Rows from block 2 of the text encoder, named by matrix and row number. Each number is 128 + 32 x the weight over its row's rms, rounded and kept within 0 to 255. All counts start at 0. After the name is the row's rms in percent of the matrix's.
# fc2: MLP down (text_encoder.blocks.2.mlp.fc2.weight, 128x336), inputs 224-335
fc2.55 105 [135 142 115  94  93 114 163 132 128 131 127 132  88 181 110 128 139 121 135 130 159 132 131 137 121 125 120 124 154 130 110 115  41 139 114 118 129 113 137 130 130 127 135  93  55 130 129 142 118 139 130  92 154 254 136 123 122 135 134 122  94 127  73 165 102 112 133 128 142 139 140 131 100 137 125 102 238 118 102 106 143 131 128 138 153 206 134 140 128 151 151 186 125 177  64 129 102  91 149  79 111 146 179  90 218  27 125  53 132  85 149 103]
fc2.56 106 [147 234 112 103 140 146 135 131 124 129 129  95 129 124 132 130  31 125 128 125 108 144 162 134 131 129 158 121 133 109 125  86 250 130 130 125  87 130 123 137 124 119 188 140 106 119 138 170 122 144 143  84 162 178 138 106 103 103 214 155 177 134 100  58  99 130 129 108 173 112  61 124 140 132 164 157 119 118  97 112  94 121 136 131 164  60 138 131 128 106 173 165 131 176 167 137  72 116  74 123 162 186 147 138 128  77 128 207 208 144 128 128]
fc2.57 103 [129 133 109 125 118 150 140 123 125  90 129  97 171 127 173 123 101 135 122 115 121 123 164 164 176 140 142 129  74 118  55 149 152 128 144 118 187 130 121 122 122  86 255 126 199 129 185  92 130 106 129  86 136 155 125 153 107 153 137 151 205 141 144 136 100 144 127 135 133 102 128 161  99 159 152 123 130 103 135  66 131 138 129 135  73 128  62 148 125  62 124 102  97  17 115 125 144 121 102 122 139 137 139 118  80 169 162 218  83 139 174 206]
fc2.58 089 [ 85 140 123 106 172  54 201 166 141 125 122 171 123  95 124 131 156 166 133 120 126 123 146 137 119 124 132 135 171 214 146 108 118 147 118 134 155 144 130 142 152 131 135  76 202  69  89  95 108 160 131 184 127  82 151 108 131 144 179 138  43 135 121 195 149 131 100 114 125 142 152 145  98 117 157  95 111 107  64  47 152 112 137 154 146 153 121 102 130 138  79 152 166  78 167 140  96 128 172 129 154 130 214 148 136  94 156  93  64 132  74 126]
fc2.59 094 [133  35 135 148 102 113 106 132 137 130 120 126 172 149 112 126 206 178 111 131 129 125 101 121 135 136 125 126  95 118 130 130 114 131 120 118 126  91 143 125  97 104 117  84 174 100 144  83 143 134 146  90 147 121 114 128 126 122 151 121 167 118 129 127  92 152 130 135 158  84 141 118 101 133 153  63 129 184  65 129 132 138 130 126 112 113 126 153 144 115 134  99  75  82  95 143 112 131 137 130 133 148  86  99  62 138 173  91 131 159 155 151]
fc2.60 108 [130 219 143 106 125 138  88 125 169 143  98 138  94 134 124 145 124  27 135 133 119 123  73 123  77 159 126 128 140 126 161  27  63 126  85 122 140 104 141 126 151 134 132 151 143 160 123 149 123 119  30 107  87 165 141 164 148 101 137 166 201 126  89 111 171 122 125 152 140  78 156 126  66 167 111 134 159 110  96 144 100 120 127  97 131 136 141 171 136 126 100 115 152 191 141 118  57 140  64 114 193 169  60  97 158 139 119 129 222 109 124 116]
fc2.61 084 [114  48 121 133  50 158 149 141 129 141 127 102 135 136 118 120 144 135 146  86 126 119 119 130 138 125 127 148 127 135 110 136 166 116 137 127 178 139 131 131 128 113 158 114 159  86 185 185 123 107 126  96 149  85 125 132  93 128  29 123  66 137  68 132 135 148 128 144  83 161 117 118 201 125 160 121 240 188 145 188 118 110 128 185 128 124 129  68 113  48 135 110 118  69 118 121  74 144 118 135  73 113 150 140 135 121 117  68 177 153 125 147]
fc2.62 126 [137   0 130 131 106 140 122 107 120 115 143 115 147 166 102  88 162 123 113 157 130 136 153 139 120 132 150 130 166 150 146 173 150 126 126 107  74 140 154 135 106 105  62 133 133 170 128 109 124 115 131 135 142 125 175  84 135 126 170 124 164 141 149 131 124 112 138 130 166 111  97 124  90 150  80 168 128 140 172  84 125 187  91 124 142 124 136 164 112 116 138 106 124 117  97 110 137 130 174 125  76 106 135 167 162 102 118  59 119 145 116 117]
fc2.63 104 [175 104 116 140 119 138  82  99 124 111 128 125 117 180 120 135 137 149 118 127 133 127 186  93 104 133 129 128 139 117 136 101  76 127  78 127 116 137 159 124 139  95  86 116 107 123 127 112 131 150 118  59  69 103 133 122  92 131 255 123 136 147 134 172 117 120 126 107 152  52 130 129   5 132 132  77 156 135  76 108  74 111 133 129  97 186 143 139 138 255 115 152 120 120 123 151 116 128 187 122 132 185 108  91  93 106 177 136 146 242 138 127]
fc2.64 106 [ 68   0 120 138 153 121  71 123 116 127 101 133 173 117 112 133 177 149 130 133 121 127 136 142 127 124 116 126  86 119 121 105  95 128 121 116 116 128 135 133 109 107 145 167 159 152 106  97 168  99  98 144 134  75 141 128 149 130  67 108 140 123 128 132 150 130 136 129 139 103 124 119  35 144 159  95 162 133 132 137 133 171 110 128  97  98 125 143 104 132 151  51 119  62 165 107 123 150 119 116 100 116 142 144 175 146 133 118 146  53 125 155]
fc2.65 079 [104  99 131 138 143 137 137 172 138 193 145 200 128  31  73 125 177 131 109 134 152 125  95 159 141 153 131 144 185 135 135 155 126 142 130 122 136 124 123 130 157 144  47 124 207  87 122  88 134  98 128 141 134  55 143 130 128 146 141 143  10 128 124 129 154 140 119 125 119 168 134 139 187 127 106 209  69 163 165 151 151 119 135 143 173  93 130 140 122 237  61  99 169 112 119 143 136 133 132 140 112 128 153 156  99 178 118 159 108 104 119 125]
fc2.66 083 [ 52  97 124 180 105 128  78 128 118 127  90 122 167  44  83 118 139 121 131 126 135 131 114 139 130 118 127 116  92 156  98 132 162 126 114 130 148 162  99 129 156 118 127 182 159 126 173 101 148 114 120 140 122 144  98 149 217 154   0 125  70 136 129 128 143 128 138 140 134 145 186 148 111 133  36 127 119 119 143 205 121 181 124 128 107 132 109 129 133  36 167  56 111 112 111 124  99 147 151 129 126 133 104 128 128 116 150 111 144 106 118 157]
fc2.67 067 [148 222 134 120 127 122 144 124 115 132 147 124 109 150 112 138 161 139 128 125 127 125 158 172 130 123 125 144 143 126 118 162 124 125 128  89 128  99 152 170  89 130 138 132 208 135  86 140 133  88 167  93 146 179 108 142 100 157 255 116 139 125 134 130 106 140 119 101 104 175 137 117 228 128 157  83  60 149 164 129 130 123 139 161 146 114 135 119 115 254 122 113 148  98 141 129 176 157 106 133 147 118 135 141 135 121 121 141  92 149 128 128]
fc2.68 109 [ 93 121  99  99 178 183 119 121 121 129 122 156  77 129 105 130 120  87 141 124 133 126 124 118 127 119 112  99 168 125 177 130 229 135 130 143 126 145 128 137 170 160 119 122  13 118 120 159 131 129 131 103 128 111 136 125 126 101 170 137 105 129 142 123 138 103 131 126 126 147  92 127 213 141 106 231 137 127  75 156 119  73 130 138 207  15 138 208 139 140 104 173 121 151  50 120  88 140 155 123 134 132 151 135 162 108  71  76 191 104 117  79]
fc2.69 086 [121   3 114 137 181 123  61 127 140 123 131 125 105 125 134 129  89 130 127 128 144 126 138 181 130 115 137 136  85 115 161 100 169  78 127 135 124 125 138 132 128 112 213 133 128 170  95 129 128 127 141 129 137 125 116 177  84 139  53 128 109 123  97 107 119  99 124 161 152 136 131 127 178 110 149  67  50 130 221 120 171 125 129 128  86 124 108 112 122 125 108 116  97 132 129 140 150 120  81 133 103 128 134 120 127 149 101 121  75 137 118 121]
fc2.70 062 [162 193 124 126 146 125 116 126 123 101 136 130 124 187 130 126  49 103 131 134 138 130 135 132 126  63 111 121 146  51 206 143  50 108  98  98 125 134 120 126 127 137 145 151   0 144 121 231 118 146 131 154 150 168 126 131 148  82 129 118 181  92 108 144 137 107 131 114 111 118 130 126  58 128 136 149 171 106  24  37 110 114 123 111 124 109 129 121  99 176 127 145 100  40 127 148 183  95  42 126 128 118 155 134 165 126 118 185 137 149 144 126]
fc2.71 095 [146 142 127 127 156 143 118 138 140  96 120  85 136 121 169 121 118 133 128 124 132 128 189 128 119 126 136 116  43 165  81 107 112 123 132 149 141 105  64 129 125 131  83 173 183 115 135 122 114 145 140 181 117 123 159 108 151 111 151  81 159 152 132  81  88 140 119 187 131  79 140 128  53 149  99 118  30  81 156  99 163 133 120 111  66 128 169 107 127 111 170 125 149  73 161  48 203  96 135 100 142 118 182 115 106 120 141 132 110  73  79 142]
fc2.72 106 [ 76 132 146 173 121 120  97 127 155 146 124 139 159  78 120 144 153  97 122 120 110 117  44 122 179 142 126 199 158 130  84 167  33 141 140 126  96 139 127 122 133 122 126 115 169 100 155  88 155 130 121 110  98 115 154 133 144 142 152 121 152 172 128 133 126 118 134 144 146 105  92 128 100 121  65 209 241 142 132 121 115 188 131 133 200  74 128 107 152  63 145 106 111 189  79 152  87 193 143 135 133 130  31 128 144 194 157 122 160  81 133 164]
fc2.73 090 [117 144 128 162 112 126 166 131 154 168 192 151 132 125  96 127 184 104 109 124 149 133  46  82 128 119 111 128 227 120 119 204 162 128 140 132 146 143 100 109 165 184 137 112   0  64 181 115 132 157 116 147 146 103 140  95 137 130 136  80 119 137 127 123  99  99 121 130 132 127  78 133 179 142 125 249 173 203 188 125 140 164 130 134 171 114 126 106 127  24 134 159 124 146  84 102 231  96  88 127 125  58 173 133 154 105 109  89 124 150 137 125]
fc2.74 086 [112 130 125 114 128  92 132 138 110 131 167 135 105  19 141 100 146  94 128 125 128 130 105 132 110 161 127 125   0 120 143 122 163 163 113 123 166 101 136 125 124 163  34 134 180 116  99 123 136  94 136  79 138 164 120 153 128 101 119 125 196 110 154  94 112 114 131 159 164 198 134 129 113 131  98 155   8 117  57 122 113 158 126 125  98 120 129 175 162 131 175  80 100 168  75 175 130  65 139 130 140 145  52 127 160 101 222 135 117 148 134 114]
fc2.75 105 [ 96  58 113 221  90 109  88 120 172 129 131 127 112  92  97 112 143 150 123 100 142 131  85 164 100 124 132 142 149  92 142 104  87 128 130  97 142  96 152 121 120  94 147 142 102 205 134 134 135  72  84  98  94 151 128 152 143 136  80 129 156 125  95 105 111 120 130 129  98  89 124 114 102 138 169 130 163 109 122 129 134 115 126 132 104 100 122 160  86  27 140  83  55 121  94 192 140 132 123 120 156 130 122 113 161 189 123 135 189 131 177 181]
fc2.76 099 [145  87 132 192 171 154 147 130 160 125 148 113 128  61 138 112  50 117 122 106 124 126 131 114 125 119 144 136  90 158 109 177 122 101 184 118  94 148 120 134 107  54 249 144 193 139 186 138 132 137 162 115  69 150 167 130  76 119 138 126 181 157 120  96 136 178 128 123  87  36 119 111 191 120 131 125 156 139 182 115 147 114 121 104 124 112 133 147 114  28 159 131 146 115 119 128 151 186 111 134 125 105 113 131 135 113 148 181 137  29 124 185]
fc2.77 114 [ 30 157 135 208 133 140  78 145 122 134 126 132 138 127 131 125 130 121 105 144 122 129 137  96 133 174  98 124 103 131 114 108 154 131 132 130 200 198 124 127 121 137 125 117 115 104 130  69 153 141 118  88 172 145 136 144 128 149 127 148 252 130 135 111 123 144 119 116 104 137 121 123 156 134  82 137 123 150  73 110 123 144 129 143 110 151 117  83 125 135 124  87 101 116 136 128 170 143 119 155  93 154 140 153   0 226 124 129 112 147 148 143]
fc2.78 103 [133 165 113 140 118 112 123 123  73 135  94 132 142 125 122 114 143 112 163 135 146 131 126 137 120 128 127  96 109  73 141  92  67 127 119 127 234 124  81 128 105 136  71 207 149 127  95 160 158 131 126 127  98 188 107 146 184  98  65 122 151 140 116 120 142 119 136 168 126 212 125 129 115 150 116 134 106  95  85 176 105 117 121 119 111 201 135 145 123 105 148 146 114 191 108  56 177  94 169  90 127 123  87 137 175 126 137  38 141  70 152 123]
fc2.79 082 [140 154 110 113 141 140  72 119 131 108 125  97 125 134 126 120  70 131 109 132 126 121 168 118 129 148 104 128  40 132 133 227 255 101 127 129 105 145 119 130 131 121 115 126  68 127 128 133 128 116 163 100 146 132 127 137   8 142 148 156  89 127 137 122 135 120 126 110 153 138 138 125 189 150 110 161  70  74 146 159 121 114 126 112 103 122 117 120 136 146 122 109  90 133  35 175 110 126 124 122 125 137 130 107 125 119 131 220  72 170 142 127]
fc2.80 093 [ 94 132 132 122 125 129 136 121 133 126 128 132 135 179 136 148 131 130 136 122 129 135 129 123 131 140 133 114 175 142  97 121 115 126 129 131 127 110  90 131 131 219 128 217 128 112 118 147  88 112 121 153 145 186 162 114 200 127 222 133  49 137 214  88 174 130 127 123 138 129 184 137 104 142 124  78 143 231  40 137 120 188 110 129 122 110 161 130 100 128 150 128 177 123 103 104 168 169  97 128 129 111  63 114 149 153 126 132 135  91  91 126]
fc2.81 100 [158 104 127 127  94 128  54 128 123 106 157  96 134 140 170 137 131 117 108 128 124 127  97  84 124 180 133 124 167 105 121 113 111 133 140 124 129 131 130 114  88  99 153 108 149  97 142 145 110 134 128 147 118  69 177 138 129 135  57 137 255 122 100 127 138 128 128 157 148  78 126 133 114 142 102 173 123 104  46  79 113 140 179 115 127 103 127 116 127 132 131  97 122 129 149 124 106 109 111 133 115 133  64 121 131 194 125 146  64  97 125 169]
fc2.82 110 [136 125 100  82 150 136 117 127  89 112 129 125 130 133 163 128 119 125 132 121 158 127 149 141 117 112 130 124 135 123 106 156 133 125 105 123 119 133 128 138 117 140  45 129 128 136 129 147 111 123 130 138 120 142 110 134 129 144 128 124 161 129 205 143 136 127 126 137 126 123 123 135 106 135 117 128  83 111 163  98 146 124 125 119  90 197 128 136 133 151 123 134 134  97  88  75 173  76 186 122 131 120 118 127 151 109 117 149  84 105 140 127]
fc2.83 116 [ 68 141 127 143 202 121 112 123 139 137 124 178 134 121  98 132  79  75 125 127 138 129  80  50 115 118 125 134 144  85 169 155  70 143 141 116 137 161 120 136 151 131 138 104  74 131 120 128 154 178 104 130  96  57 161  99 127 125 120 126  82 126 101 135 143 114  94 102 128 131  81 127 101 132  51 214 129 151  26 120 177 110 130 126 152  51 133 138 144 199 120 110 145 219 124 150 102 184  94 137 114 126 138 175 146 108 158 119 146 181 113 115]
fc2.84 080 [100 212 130 128 127 118  76 125 104 124  92 106  83  82 105 130  92 129 125 139 125 123 160 212 130 133 125 142 100 149 155 131 151 128 119 123  80 126 144 131 107  67 101 177 214 183 108 134 117 119 126  41 136 186 114 157  75 116 228 134  71 132 102 127 126 133 131  98  82 247 131 119 188 114  98  74 178 154 112 141  67 119 129 135 126 207 128 132 140 194 138 165 131 180 108 128 121 166 123 137 125 132 132 129 145 141 138 113 123 178 122  93]